A small segmentation model, trained from scratch.
Training: 4000 steps, batches of 64, held-out accuracy 98%.
Rows from block 13 of the encoder, named by matrix and row number. Rows with one number belong to one attention dimension. Each number is 128 + 32 x the weight over its row's rms, rounded and kept within 0 to 255. All counts start at 0. Numbers have three digits each. After the name is the row's rms in percent of the matrix's.
# v: window attention value (encoder.blocks.13.attn.v.weight, 128x128), inputs 0-127
# proj: window attention output (encoder.blocks.13.attn.proj.weight, 128x128, transposed), outputs 0-127
v.10 083:139141122132122103184160127114145189128100147073063058131114109220131136115145118142056158114109116219133126133087059070069160076138179099161095132154156131144111121118178162161134171112057155139149131117161154091168167103145180113130133132111123109166194122105130147109101146129099127110187131145128122129078122114099111151175073178089099122126133142117126117096102106107081091129138
proj.10 082:108038101132161076100154159116176134144123150176099105112102093079112123135117055058178075148101155142185060183165162127164109134100108120128109155163090135161129076178100074140120133112176159096100122149138129132094081132138137157115140179108163128088105103143113143163153090087149127105127099137136109161114138118172147136100136097204160142148081195136160171089142119138146188135086
v.11 103:150082129150135088164115095140129125190162147047168092116164113127096146123130185142101155118070146097156164122040109124088125147159128137132105143166117135126158141129161098132073137110103155109087114179123135141147054180131113154166152136111137111157137046054131118149094076156063173129075068105128169105141151128146128133136122080165146138134171093135122102079124120099173125129215
proj.11 098:117112116097102163183100146136127116092109181137117166143079144079103096127165114175099112147165077164081128125168188139121066123092135130140084081079109112088173069117099145129125104152169189127091149134108141100144141108169121141104151066107092186084124124205114148140104137146152111174198191063125122156159085154107106107126125146143129124130085148083130125168149197123114181163086
v.12 113:151153098102115120143057109108125098137108146187138131191137119129063150183156113084178179130113128135088138140161200056172117142134110121085155153140141130097133087105096119131152086117098117135126079134085094106091107136051095155087184148148135137150127117132135161121144148160112107112125140118129152059139135145166194145127053116098048200130143089177122151171127162142187111161141
proj.12 108:109156117143122153084112122206165102140110097118157117053138114114185117111099187153140085153149114057165114052119077146102087124124207148170142097124077081171158165140136148117122142127159132124130188121186126154115138079134125118138114093105107124136200205089129125168161127145098134130164126145164117127132128149113088133116169199125147127167077068080172096158144090112144109096134
v.13 102:126122092099205126135084096113152060091119145145159113150130136150102126144171155110130142171135104074083096124054162085159109152190088134168132130118136118102192122150103114144136129076074108140137144130162092172150143167090116172069167170111164128165110116062105132146099124142127162144095115112082167067147119105173111072076141111133107170118116114153118238138139190121143111126150
proj.13 102:142100129162105151082075143208141138111154098137128137083159087106142051092074142157121108087152121110121145108164111130099149119086134140120133105097069110129106134130137181159099108145155148153129170111131131100203138082179081101130055131111065137115124148167164115128139154140110118075164162206136099137177137172092146123185138152106137093136103106120168046143103124112217174113125
v.14 086:089149096158135108149087180145113174206154171112150106165059092112110140133157143111136117142153152151103159123134178083135143159131050103084149115107173136131135140161153158158121106146115213110176098054106147128142126115173091116107154106196144126112175089064187142090048157146142147107148131069147139120089106122133161114077060169113151107096131124110104102095120113090134126096133
proj.14 085:138093144107100193112145134127144153178173121136116112109118131104162188152143121117070082141127129129142065130142107172106090092147173140177203137146048111125115132120128091091097161101119122131081107085167123211080107125100136183143125156095094097115122128173061130132175099124129059159104111091092135129135150108134132089191129113148162131171045094144137155171153167130085181146105
v.15 087:120131125137133188130184117092093127045103082161116155123105118100151172089132110110116105121135151158112086056115185071107101167128078121116134110137190150124119113143084174128163108146106101117068126049132131205140138154194128104135119132145146081105082131057098154122104080127147143137173132140120120162091150147157160114165188126138204133096094167139118163161077090112159111119085
proj.15 083:115143156146094086125082152099098156159131169096118128146165128079116128110061180095171167103129083124201170187067102169124129095149171116089176109116093150128126148093173116174101153067145090165165102104130152106119110148072141127179071160110139138146122112217121098132145161058085134114108093084112129148105085117171100153084128075096118100139091095120144114074155131145104142126158
v.16 111:130132098162084117129160102097114136124169077117155059137105136119117093128117120176122122110145129152105122110144094133097133137185216152117081163111066146152143120151166255120126060130098175135172116131072090090093104195116137098043136060110178153149091107117141177126147136118153125116113132141123151148138195181163128100110146180127110112151124129116147154114115108116124172147138
proj.16 106:117083121125148183176100181107144123097091153127095154117125142139128149094128167108136078174153121146148103118098091132113104135115107065173136172103202142117106066165115028121142145115127138130109173078121129126116110070137153161155134041182102149087183159177107129095091141132156138151095129161182108165049124081115140175172175136122130095125104128170104109153125127171066104115132
v.17 096:182153129136124122135103109115210163158064091152109162124126108103156137161132107152157142145091097146143131150151139109127153087101111105133125111129092137150056128107123146120180160203156101178075129120192160144103067154167103099167118161160028136054104148083109127097140088103143128145183111138117064100096157174106154125182171128097103098146126126090180157171177117163116126133120
proj.17 090:086162143104137179116114136161143106111116162143141209141149137122112148154118235193160131106087144128124171119070142146175195127121149152070139100144180131107098146120158116142135083103139124129185077151130142163123170129069127127090056121113153066161157120121181122078155144102142167121100060076082168118139133085130128152140097089140182134105073103136130141064122111123122124115168
v.18 091:122131136129183107146094141192027130099127082121150158172056105076170120114120150112113137183167139112078121069110137085166154176102061120131177144088152165107116158146054161115047123159109088125126098107166134178192127156130137135154108136067146153141130098137097143119066121120157128133123133104174142130126125109134160139166197157134148147103139153185097186111132111126133120119088
proj.18 081:139121199117086121082143129142126212120156202167166087139176155121131111102118129119140153125125141135160147178156072143122073092173161109122151095128066090120132101124124067135133169054137165142164172132122115113137121081114140113071106122147127124175079154186143073147153140128092173146142144153049119110136171106126096141114132085099089137144146112127169094152085180103055105069127
v.19 093:177133157198112098104042109093082068128143107134086107138095128083109184133143064170163104150137149105078136191183165092136186138103101104192099151158098138139137145166120168110151108152164164164167116102104070199174125137191111145129137147122121102097122099140081143141101142126154134149137123084043109098115132130121114124150134179126102093132147137100159157103108124156071109181140
proj.19 089:125121134127163179146105138151143172141120104192106156184128121137177121144135187148164195119144143130154166082113076138171134172132153143086131116187120119114101129125111065118108089142115108130059117104168175123099110116084195124075083049118150151145063191098169124140131122103061062119072129167160140137110131088119143155138152061078113166134111087106109140139160116114098141085135
v.20 086:092194170106119182128121108141120104114116135103129118126168136120123067150077129175099138070094134159092093065138099184118092149178144134148173081160108186124151085148165157124108091104091163130103129161123103149139186136110139110118117089082163122157093123193155120158151154121113123073138133205155104167211152131138082102110116158114170081105102108070196141112098123148173101124174
proj.20 081:152133110152095103167095163135095091094129121164130123120133147191086159119128121059139128186193072122134102170153111117103159168067122132128100206102190110124141102139092111137135216095104138136117155099136070078131108102138142135191120146156062101114117166106162089096125125145165160154139114156152163153094145145106145130160119065117144134122141118211063084136152077093138089119087
v.21 098:132093193094140151146102116153158131085119121137143146120111114199121112140143189169165098141152139133131146087081219078092141114132100110075135066075133194116086151128180133138152105140122102158094134122143130133132166102132086103089059161137158081160117176104079106087164129149167155185164179156108092111123112102080121061137125113117119146132149182065102136151102141169061119112130
proj.21 101:120077071115149105111133135130133107184139156154112154138129079132132087150132098070100130087077178105180125139156064158147164080156124132133132104195057080186082160137188141158135153117125118064184093115138131164115156174082154159141116204131106091118164110088187142129125111086103147081171095157131134122184106098133136149108119116159100037107160102161105102142143121158131138138127
v.22 091:091115138110153141164091141190088140135149121128164116120137133152153037096124141201086097122139117145088117086136083163109119128109133125150127142125100136160144111165126173128083102133103130112105042150135080125147168125068108143103117114084210158135105122160152142129134144123107157073088137151135134177130199123069153157077152152169199139140140132162073160120061109203186133128161
proj.22 093:115085116127106101178106135110098102141165168171196107156121165144076148113189126060149125189158129131160066179162107120174103147168084117161130133121167160130099071165098118135109151118074119154101155127076110120090138119178120134111106112145051156095074147129112073157106122156163191181155104171112102170132153108124112126147165063103132094076156123144153081136154147145110081122073
v.23 110:194135105130102129145086127182134119162125145113160080149121102181117174081158171096111175112124092144057140154145149143167106115118168071147104089130157122070086081107126213161076159152127149132119097137039142120132076180095143194120119130142114120094062136115132045114123101139156123110103147142041151096173158137099137133144128149138116155126148145137080170123095113157116091117145
proj.23 111:072068218094138119081116195094095159099164104181118196126104108112149132117172140167161069143129125123131063115128098130131115129087098161139159077093110113176139134163102090129145094142141116114108129103120120133104165116122117133079122111115113194071099181153159135166093202171067134135120085128140089137141211109148139123122160117167176098141099107096155111146163133182170112152107
v.24 112:155141135189144163157234103110114163079148104166090159143099157123120135104109062139114088077124126100114088136114088126118119098151188130135160156117125124092083114127095191119073142101113103130153146086117085178138187114090106151151073121083197163133165145164090119126139089111163099111132124166209125100141118179135150089169115111114164144118124110150093144168099154173050116118156
proj.24 107:147131127186129102117150163111183135064119114119110106110144145130118122119094144092133101161124167136124189223126136163098145182137114126077114126112128181129162160184086105126133095114167115115115116141069166103049124139129146110093131144147141106132123075096124101133090135057158230136172143156143083168110119043127122136081154156097076097083147155167140087083116147147130150099079
v.25 095:076100177124153146144096178113159103111116137091139052113131140066180112177151176118096134096099144164121111126119060104143123118118136128141120101092088180078105178128134102155091125130146143130188104164154134119116128100085089039093142156089123123197164073168108081141112127183124119127129142110205105141187169115133113150151114119116124143120134107198203082166085151121110161144135
proj.25 097:186115101126122126069193110158133138124105134113124155128096141184114147136094068122174107157119134135071111127176139135060153113130153135132125158163150059169162185098076121119153231055148103108154202076140127130136120099111182165122139033136134177144117142126142157088132097149154123103146164144091105132111131157127136117090142163078096167132146134110166118121100161126172111072099
v.26 091:072173095149118072199136130106138129113148134140080114137143157102145166111177115101068095098098167112127105187145076143088124148179103148195134149183097104112162105103092145127113099104134160103168176118108118112169114142156090163169142123163136169135132073112190159141104109138166113123117105083186223116094126117193127169116097121196159165139138116128124129097044106101137114140130
proj.26 083:167142142144167161115116104163151152093135143109152082113121106135121128102125111071180166170202109166122129119126153151128120135135199073129137138111178146107135102065104098126034089156125153129051117140128183106122093120199136115139129078073160182149067110197095124141124144102075122146134134132160093163095140111112088051166129127117119150133106178199132126145164146133141183138121
v.27 096:145087106167050178125195166105141120126123128132131129083128122120138119095120143087095143139172130120126128164118156151092111116169116117039121105116175140136125122123162137157144110064070142117159173081131194140105128062172211111148122126186133155165184157124093120117129144078143101105168167062189133130118124189094159150103120170073109120154090172143141100155157117105111079086102
proj.27 094:165170102092161079096203111084135157080133140103115114077128100111088180163069091098135116109103142105148080095111174130066148079149118133145169169151128168118157151143182082110202134097127083128107146131155104084091128140092084167208119214142174120095144063151118144135105124111167089147140123095107141106129142089190107130085123183159128149133113145113097152109101142102139167118132
v.28 093:091118169120123088115106147102126060121150167141126120121147157177102097138116213134074107248139131143147128145102132079173149135129132100078116152137108126151158134075035107153131125105122101079068142117126127154162091154132199183119124159126107182086149078123143155131120201074116156132125127107112151148144164134122138143151101171114120157074171119139091159083116074088154128137156
proj.28 093:087142112118126138189158075159120125163160168105163098144096117109090114089147105189198176075167168099107127066084107136090089074125146102132119105059167105088137122099136126116098101136098118151181113188151075099152119172152068192122140114149122077141080170135116139161160156113101097172094139141085087145161097141112140130163118085172149142155125095126157050167139155155159112130116
v.29 095:105115104142129105148219099095132093102080136083106041111130121198096137113131099140170094158122120094142096133104126107132130152128144128142114142099165081190150175122110088116180180107112107126121152055132124044136183149158125169118098138142116145124108154174140171093131116139157107192143142177109176173069118113125149181193146068135129118132099173117085167135135162107132065145130
proj.29 101:138087088182157120126127082083132123114148088152104134155136142068160085078122135118144131107140117135131169185108125103129099133076100127122064130134144213101124101110156219142192128183147120142132111177124081122142099164148114104118186123106146111182146096100095130169156069099095111064114123145139146168166090118162071140080107094181130136142083107155147106115081099169139185167173
v.30 094:101122121123157167206135141137125103124163192168137112119135139168078158150140122086102150130141144106120089119072101134124107107149153072096164157166163134136075124140101140112081133118107063118109155110122136095156185124106119115151088149152093133048141087132170126124115110086104176124099151143132175140100083056165123160152123101091140218129097128170141178156080178087096058150194
proj.30 097:131118157210121086111116076090120090075113124145131154149140046071095126079127120120122123133120121097105137200159175147090079120120134070143167061064086097097159146153188110112135145148127164112150182146112095117114134141160113077116163158105168127176165135100148120110140131132105139131201169166138087191134110162111117087161117106174130127121183122137162095129168148136153211127109
v.31 089:145167144170099127109108133062069052132114191140097123096133099147114218140097118162140130123129160082168164128137179098123073159114176113196114141092127157099130152092086085146093111095162104137134148145079125124133113186080070180087123105115167122153121094143077111161161122148115106133138088098098147121211118120175084137188110156105132143168127152130109103115057135156151106144157
proj.31 085:084123109126132138156117158111108188115077058095137079164118127100148131095137133134191174145143095104094126107134064147118097108135132133121101124163062023117164165129096150170117072122157125095123134130175170130058127111144148087163184083096121158144114204143108179115097149123106111123148194188151155105111129130145146111051164134116053134129107148106137147167149129118147126152087
v.32 101:081171107131139073152077141129152127144124119102133095104151142066132175189149157126173077136093071137153109126070083071141104170170102161181129144136126066160144145138056121187077121075120087109118179120155103125143129144091107159093178102097136152096130046108109144128101117110067147152074104132143125148135164136158122175184114116132157108100158131125129151128068144150190149182142
proj.32 094:111108138137111179118122095151070129079145160137145115174124142099182143083085137136128112123172120121083141105145159140088092090158149128145113158091185086070141119079101154117115087138194122154128152096148107097162078093205161144148109076076097176205099189187118129120142142125124108078149155138146156178155094131130141085152165111124140150091098096151217099114126163076138085125114
v.33 105:113067087138145118196173090118150189143076116158115122107143127164046091176116132067131105142103125115144100139109182094134111167141128115043133117128165174104130172058132047149152101128134118119130126119141147115161143117116141031173158106133123157156165108138126130094149115121098131144139152150175123075086197116117156107122074108156117158143162130134205126149135163081152104145082
proj.33 095:148153109135091104117220114143170073100142168107084131105132073123128152073084147174104088140136105143110183123169154142116159123147210101180115113153076140122140118136198147101164199160085123143153129147135122166141125125154101207145164156118189106124173106101116098120113106077155124091223142082090130138119048127082110081110122133153115138121119108116124116102144135120126172108145
v.34 096:107161115188209105122133140154102140113115091130120109101125086072163138127137095116153114080111117124113104092146135105176134179196110185206167180149140159097112198145162129114139091110143118134173111164135128152117084177138066140084148125014139122190162079167092106135130113124095092082117106136105158103126163116140124142156099115182122098114170100114156098114132150189106148139092
proj.34 097:169113136130135121141128145155124159114106141179107108136119170170109144160107182132105128178145119157148145090098127118135125160060151140127117139111112126078162116128082104129097151124153155171113178099165094105135080059151175103133074069139126182146078167147131119096094083136168160122129159110156161102117153105113120050109220096049098121111046152113108135187073139106132067085137
v.35 097:107098143128188137187060185161139093119135205133131157149136127142043120156115188097126172119128133168130169127179096151160116097129095117126159118139145117085109110119155118131108126086174154133204083138165152129174174084066088115153097113146117075106141148163125140150151186124098114124112101092145149127112031079105143102119117101076120161146115134132148098212135113099130139119174
proj.35 095:166143146121100148056156086111152123113133101136150075099144061089139136182166104128146111125098153131070077135130132123082179143131158134107171079118051077173142183169091169133151198121104128111094179092131110156083157187103184113106171165114142135158155139090153144101143106164163122147169122153121079089163217125080168138159080140144134141149160125147124135114099105092154119139099
v.36 076:088152126100153091111087114140161091107142058161174105126151135162095088144139189147104097102116087144114143115120093128103122102208135127175091102161052102159146105131168175150153120067136180146163144163123072124070148162136078185110113111142136133090107114193114137080164136133145159047140192178130157169172111079115118155171136117105116093094106163124153136125120163156135131093081
proj.36 083:166084126160134105125064161178070095113153139161125086091136143147075100143172099137131120133114171091125104086117128159126172133129122148100146217091199121128086107178094165123094118203147133138115189102125108028125074111121136066131107105148082159164156136077161130159109090156131147092139121130168112114120177109160140128163135148150188119105102139177139085158144092146181115154122
v.37 101:054101145100195154150153113122175162102092114152129144094128095144134139155167115135178143133112123136098132136126118133162115090124187126073126165065133130088120153111082130175143163163136094153106155090131128131094123145107102066187105144135106131109156120103076027098134107108177172231153171136142078108112204153116121197152145129155153127101160133099130114175077153129117164126092
proj.37 086:116112102127119099042174161108128134151113185080111156158142155152112104104037171146125083105085114157129121168121152131070142159137104103169129100124101133164098147122152141137132084116139056099223063171133104214143130129128139168126118148139124138125123119107154153110147147104139076056120100115107123157149065122102121066116124135112118093094158152133134116065137171213134112100152
v.38 076:147152084098092128123030149108136150154165216115127089104104114148182120101145131171094188103083078161124192130100138095064155132115100114112127076179111095161127124090074126133114138131138131147126147172143188152110142091100137179125133083159094103106148123161114086145110186144106195149118132078083132139178160115120166165099145117108149152128143147027114094144120128154148158108113
proj.38 079:090111157033141175116117154182085083163191101087130166202109119124127140153156118066161132115095161119125075102074122127144149097127142171135157138149145093173107112102110179108074170083134160106113084090113128138125124145147103137088104193111106127156090206106122157152098181167170069118142135136148118108117138167144110158184064132133098107093131134123185154126168157105156112134089
v.39 094:108093136157135106115153169117150096131135141118075133140198144134115120087109119114171119158155125095078151186117147128174129195087091123100110114143129123153130152107144045128170162128119100156109091076108152121115100132192075187122154230138101123135107121100175136115116111179144099134123087126104122164030171121077120140109159093185121098167113101134182141110119152111166065136181
proj.39 090:112109135106104156163131083106129127167097074150163129144118159114148150143155181190140176133138094174132152112135133102167174077055112140157117079119096182099147137048160197170149134188069129154114087177147147156131150172092139091159112100116109128101079104119101111128175108120109111100090111115094143116204092144141126097098089117123113159172073093087076123151134115191159170152158
v.40 112:148118086173114087118028124132122113145123085102172090108095125108153131080189222145132145081057149117086150100133118155105161154154055119177092148070057110092151143139159162174092105166136165134126165111134107127176144100129178141132189109132131132137112144134096114130109141123100183173110156139087166119139116127057132138131098149088096154134137116118135142156150145177183097177121
proj.40 117:087121129105123144100093110145103173117163175162109136194151087145160105175090113086094104119164098167137067119138145114120054108138140191140136114179176145140093086166046131125189122141151113125101117116131140096135091075132108134081085098110136199142137179154179138147120135203172059094180119126140181117106189116176145164160107111132157133082144121146113136130136108126124137062143
v.41 107:129122110114154081151114118171126140154155112091209160108116150111103053115072211136118103118139098139151164027092083174106127121183180092142118162051112130137136160145134183084098074115132109114137119122129159110130107186082112110112153142140216198125085169080134134128128084083102142055142122149176125145137144148119157120104119116118151168117153117146102134126121135092147158123131
proj.41 110:132143131145090169178153115137082116136161162128134061106116086113081146121189124140094078133158123144102069180188138159131105145165105082117153119056161113100091095148078114149189143104129155097136144078095101121110171082146098125136142046162106099150229127182093090111125100146172173193133161138112122158127120082109124138108159153150123091125153120168128085123109160173103096147115
v.42 105:132146099141138132105157134184096141132130139083080108082051093101208096128142181182122136100087142118127111133124137196109186166180170137205162103144077157053147096150174191116163101113144113105179126143094149098154150125135154129135086068123146088169132131091126128130150125156107152101075146118162169141138114137130103119121142096121137170106125163093152061142187106132056139157142
proj.42 095:143092120113138098162108127070107145041126192168150153166141118113090144111142091087061132139156124138144143124114155100096152119127116121123133120146188086145091168114109025114116154115159145116050115068127104160161074140112102111095134094154130150130134135176175166065075162152195172125147128144147130076101175092133180166123113117084111133176107175164094148135090112134108084132106
v.43 092:093080158103139135172134147109137120094141181118125120101148173045228100089201148131113104155157144167054132186115084158162157113148100141116140147157144078136139125143152148130185175120107145183182172126154137183123145066157153135102162145105145108127117146080113139113108168092128137202129098070105126141104100118166117148106148123124132101125133111138065137153111059129060101109107
proj.43 085:134068121086196115087111117119160163148158107127126160183135107134135119207133127089131123118099157164182101111114158095167145076135081068094179092133137151146169125107056105100102069120133050157176108111132117125186146156093171148147088169151127172110081083160138151155150132113137083120101078157065075106137111157119136084204154144126119163135169140160145160096124117125155114107150
v.44 088:097146187080124149148144148137180115147172131099143078120118130163108083131115112129169100153141136148188144128073115119200133127109154117051168097097168193169141149074100146080070126106107093150166164122130149196099117111176107094089137156124137067096147156109127110098144128128145137147089149095152074170105130139169171099086101132136095104110113146099061136195136101154042149134157
proj.44 093:163132138129138138147232064131163083155099086096135180100095136129129118109158111097101140119129189129120085165143102118096218109113161133179144089155131091105146133175167125155094137151085122117133105136146036103096165188093134175116112162211108077130115081086086149160181176114122104143103098150127067122132116090152116130175154118116107139140141111156151071141116162126147105130126
v.45 096:119085111122076169158055088144127130128064139152114082129129137139126118165133105145153156158118178121134097173147201171147141146100117106107153067106160179144125118111099077124152097177068121099180125150137107149148118033144108118154127131145151083173150197138071144107137104141155134145153157135122150123141091168096203115094093115144101159172131161170095170198116095180134074124131
proj.45 093:154199090135159080093201106145152075133160108125191160095115117114134111131127125063145125149155109089150162114155068083135147096180165196135105146229102109152145162140149153129135158118103122136110137170159106164109169144071131138137114158120089088098094104092163100214146124120086112107157107151119132095130123154141090137093170107108080143134144057112173102092138088098157117089098
v.46 092:135106134166195145161117166146084107118134070132152119122130115098185068092126137153094134120158146126135129124156123083103170159115084174168137125146094142111096115122148125098153145140112142067113111171202156094153113133102148134165078108127088165147125082118146157174115154124112140102132137070190155096099072031119123183169186120118124160142069119195096060089190120093116144101144
proj.46 089:138118097102124108120085099127102182098091236174153117100167167136079152112135090140128153154079135119156157111109151154142100082136113073086114120149122139137103137103137103112102175074132155180131182130089137099140097116147120080069138119112175167125135111134139157108140103159130197158161155104092124124134211152115135103121096131131189145104161217107126201120070131093103180110085
v.47 087:142137120110182125109091091112181165160124150121137143102108103144112126130130112104177144191111149175104138101130187119145169085109116132151092136090179090138139166177184125098203130109112171118143137086150107165127118117134133118043134138148140124180114155060126156111130197057126136172158157171080133096064140107146076107077092151198099092126156099077085131112112140104068150103108
proj.47 086:141116084154139148142176121177145115199152079169116103140130064137107131160113157157108050054146155131153119129119138104184139155156160133162113125163074156130054103088117156122118100144112096134145081147151112158140158147150117160154118157133158085072142151128088089123159069126157046079065115140152103117138070132078191128144171085084156078136125117102092109129100130161160141169155
v.48 099:123116147138072135109141101127169103142138161115080090139144169199109108164180118112134095148152126118082169203109133114168127148134120094087085082132135127125124118127123139170196144101082172143169163094065088153107137098174129158112203187147164131106105186101149140046119159151194122147144147090150126131105140113096132100111074082115075105070142150128112177146133137088069100084130
proj.48 097:144086128134150125117172128141171131131137060164086129090131108095146116106147094138126094106142164118142125070165115142117173094111153127119155180129145154142141177150147152102139105218126086133125094141131123103128142178078123155117085146157110096120127087091138135214171123081094090079108076156119087123134114098183105102148150191174181168207132055140131078136162093179191144120112
v.49 089:088128084158142078073175159178075098148143128125106131142151086117110117171105103131158146209169110134158185105122101146109157094121161101151141088165131125115153185176112107114111117144093171098158160099121086130070126120176142102106148105109109148147155124140152148079108114124163113104141101111081176174103121182117186188156051163109140068065143081135076158100137145161117103080079
proj.49 088:111147149157154109159185125120170139156147119131165068104092165094137169133127110085093126111173133134119068155108121052139070146099112183137084203091108102105105118140167143093153066161166121141111160145142105154071100153123127132156121124161121091145143140163057130161129084177076083121080190082146112101130105092175112122155161150174127200178090132116172169141106164145112090131151
v.50 099:179142161083057139129058123069211098134094122202140092156164114094177110126095149103127092149128100133151127185089173108160146150108091139073138088141056168122128103100118128136083107105106107100092170139114097141066090136142135150114108157151143160160099117088133145166178172169153161153101150155172144110123117147108175064163139173094113131159144093145096173106103093166157144138104
proj.50 096:077133096106136145155095107205139064156135116078190185071109122175120113127156170145147116124135134136162133087135050125119131044201180132118138079168183057149120137122152138089110097125097148115122131172137140031141148154124092150131106091119120107090138118103124158117165166124103147075170103101151109164131106166143135155085101124186121132094156122132100070153117091132170117125124
v.51 111:141108100119106175165064123086134128095181102063125112132129091118135170133175198132085145106087125118124127084126090136135139109191141119183104135191108153107179099076110200152103121162123136169148069185103140183123101148157161123156163071093162101137106104112099162120112113133095168123101122151136152128199130101115136126142211080127116153086137134162161104157078074156132169159158
proj.51 116:132098146078146106129119171163104157119120197147135152133115106102115076128126084102157131121122065185155126119122118106140159163162132120111166103071158093141146098172074146125084142109175127147113176085121149054155092122145117119094177081187069203124088200176122101145108159160156133116163097112140085167081158185144119199143105130116073113132114136117170119078114130118122060119103
v.52 096:112140131142130117148076144134153145130174161115123134136134094117117164135208168089148121158140096063123162080141083158205117132161202133169141145183099115085154120124087161121057171162120106098096094150116111129131084139141154216125145105140144174083155079087121116154103135066121105117089115068141119075142140163081146125204132081122116134071166113150121147135140152174119114131189
proj.52 095:129135157120129170138167140165088158120125154137119165136139128073174156125124146184103083125116084164123109135152135137102110143140060127122142112000163106120145148152090136099115064157146144162106155142092092117101153113167076112116124095126059130151068201175122117124141135168136182140137117128109104190191160154142136126169104142151143109116034113097168145089080125110136078137119
v.53 132:175130101103137149094113117110202129121090194146123155160101091156184164092165095089120187149137133104111156122134204117138128150070139085130137124098120140129122139142106072130192159192134139155078155110151164181100097125170135157126146210191083123093143119034154067145106125116145143195157117114067127077122107102122147126111094131162157156144103125141149127146141147119144075120095
proj.53 132:122159143098106141111103145166124148208148071095107189143135144131106134183085161189158136082090101112134140153132122145157122080122118184091164072207105113154137155085172142124086122110120117115125069173150169184130159115085095110132099167100142088122114122161128129120170116144102074107119115120124149082135110197131109099129096117097156117119079106038110179113122150153202191133150
v.54 104:129104123090116168154138134146141187120128123094126118132151081131117067124135085102240133141199155123138155124140126123086120161103098136075119126173182155175089173130165107118148122111138142116088075146122132102102148114116107072138141177228122089125111151087157141081153160124167081167129082129131076094069157145125182167122119108179108092176171142108084135148146122159122073086113
proj.54 112:145067116140143131122144115118182128178116111131089181098143137084193170168184193127093101139079114153189123153165116111213116097138128138191116113115101123141119114095179135106137143149110115142146128153106087182077163142099143197147136184127097103096192087144093115136153091118120112164144071068084172136181065104131074097125152143134152129098123105112105131112127082099085136169134
v.55 098:118123128140098160143101167127130125148173132131163093148176126074118143109095149101085083118084085152092153088110083079141163088172150115164154163209131063135124139129124181106121133088123213103127103144140107165097114179119092126107162085092178149146112070153099129147069165135082157068118084122142161142173100105177157184146126120049115163083155066119093124133123154148145138132127
proj.55 104:097106103130146143119128141214131121156152123134130099164096132121122141140158132109155090142122147109157112135114149107110082189124186124076142101044137115115161097144087147104093089125178096153105187105094129046112117105182142134106153058136064183167149188162063156162108099144153115171114161083173094164119147169161091138166164157176096166142106138148187136146150134125133116095083
v.56 099:146104093146109168134118123168158160111119118108090156142106107111096135139161120144109169150081084115102128161099061162169130122186112138135162131141119138129163121109127126142079115174149141145143126099158120171126125098077201081161195148091145169145159124114120168121098094110116125168081050110121109095176091152145156048101095137106099138197201049112149180144143089135194085160152
proj.56 094:105111147114115139110159141163217094102143145164106144114158143132137098149083181126110081144168063156124136120151178058094154147119168148072109079084135129163169078131101139099151146131157200157124094167118167134152170134161116204105096131135075085089101117172142105145140154145174121168160161135106126152085164132105124153184168136132112165078128129137132106061133118064130158059102
v.57 083:141125142084131189117170128110076105124122157145145117141143104137123144125127143132111125141203148126146151194133162125103107140106043094026142083160167170109091126123158117136125085091151157131166126096085124162106130114120083116176098095171131126135138173121137148120137102150149160092167082100123177134106102165170185101154120161091148098172106134226091116150088031095158136107113
proj.57 080:134117149156087121130119164078139120156155094062170120037124120118127104145153136106147149143123124150118107122116090134113107039141175118112179109152074101136182162156120140100135111137144062152130137099145167117088125195080132111152166139108145134074155077146132200113140154075081104162157135056096108135102153100137106149072178155163117206159151169133136144170159190119105153163118
v.58 093:147119093114184106141105179123059120133165099148123073136107093158145112113185144140152148148173148109075113154155154149106153194148166111095109128137099175129098141114122099103148103150147028150174178132100082125085105119186151181116136193205129063137173122080156119097113143117105125130159159176083150096094137107110127144106070064151153117122128114101183140116135139158096120173087
proj.58 087:122103185135119115176131122082103100172092163158085189083109125100158134140115126130096161138142070134209132096156114137196081057122069108167166139160141033142116145106119105141115137148132127136103105150184098181129066096049115088190122146139130109115098141120152094141155084138158064104158134132093153129161129175093107092171138163118109089118116164110092103119141139148159129110172
v.59 113:064090120097158146145147128092116197131134098089119106118126124180104109144191130118202146165172155102125071151144159140095110147150151150038145108079155170118126137112136074106093146149140095176146108152116149099127176098144172058164066115152106098047159117132165107113090131127181075185122150186093118083103140113131078119101142141204136105152120142130147117154159139102143131122101
proj.59 116:163097111161134107110164132092125122147137170112090169119129128135165115104079103144080130137094089178128195157144104096129158119083086106185100108153083128187101138065147148107130155137073139105191076106134104255140109168102124151166152188161114106100107090111145137121186117127118099113142116123066152176116099145062144129145081138109142109145177155127133142101119143117071131160182
v.60 092:118093089124177087123114142131116100117088153100122167151111120085137137121100165099070152160103170106073132056139106120142154170161179165172121180149138139160142095124119165101094117157110114141124067166173176088107192169138139088117137074084149120111149073120109164119108072097092137121129106108132129162133132106115176168158127152083123196107123124172195150120108129074182034162145
proj.60 088:126101157101103131141106100134117124122120158117183131178137141101125135154113148142148117126147018122186104180098145135125120123084088083121127097095098106085168082153102069124196184110170193104124190093101133163134087058113114116146151094161121128195155134173142114093144138155165168143165146153117119074114115175132119137143101090156123163154059121099131170104113108148032137111132
v.61 085:096091120119110148119160096113139103132088131124112072089156139178122105170138120141140166171105136129143112134090179167162152110081118088116098114150173138112124193138148149119155131149116171126084142115130172119111122152222117119164141145115067110102028158074141119096093145129173205202166122159072149190046154149191096158141159133119142131108082144097142150107120138132122090163123
proj.61 085:090146129148137102144105131111149163132139115155126200207114099125117114071126160142119123074134118190136164184083122074125125147094154130136122106092109140096114105066169123143106112160080101116195114146124109130200122159114128111142092137123126122125159135170115165103157137117083040052074112101146151125132073124101108115108090061201118155182118103164131141162171113186132160145189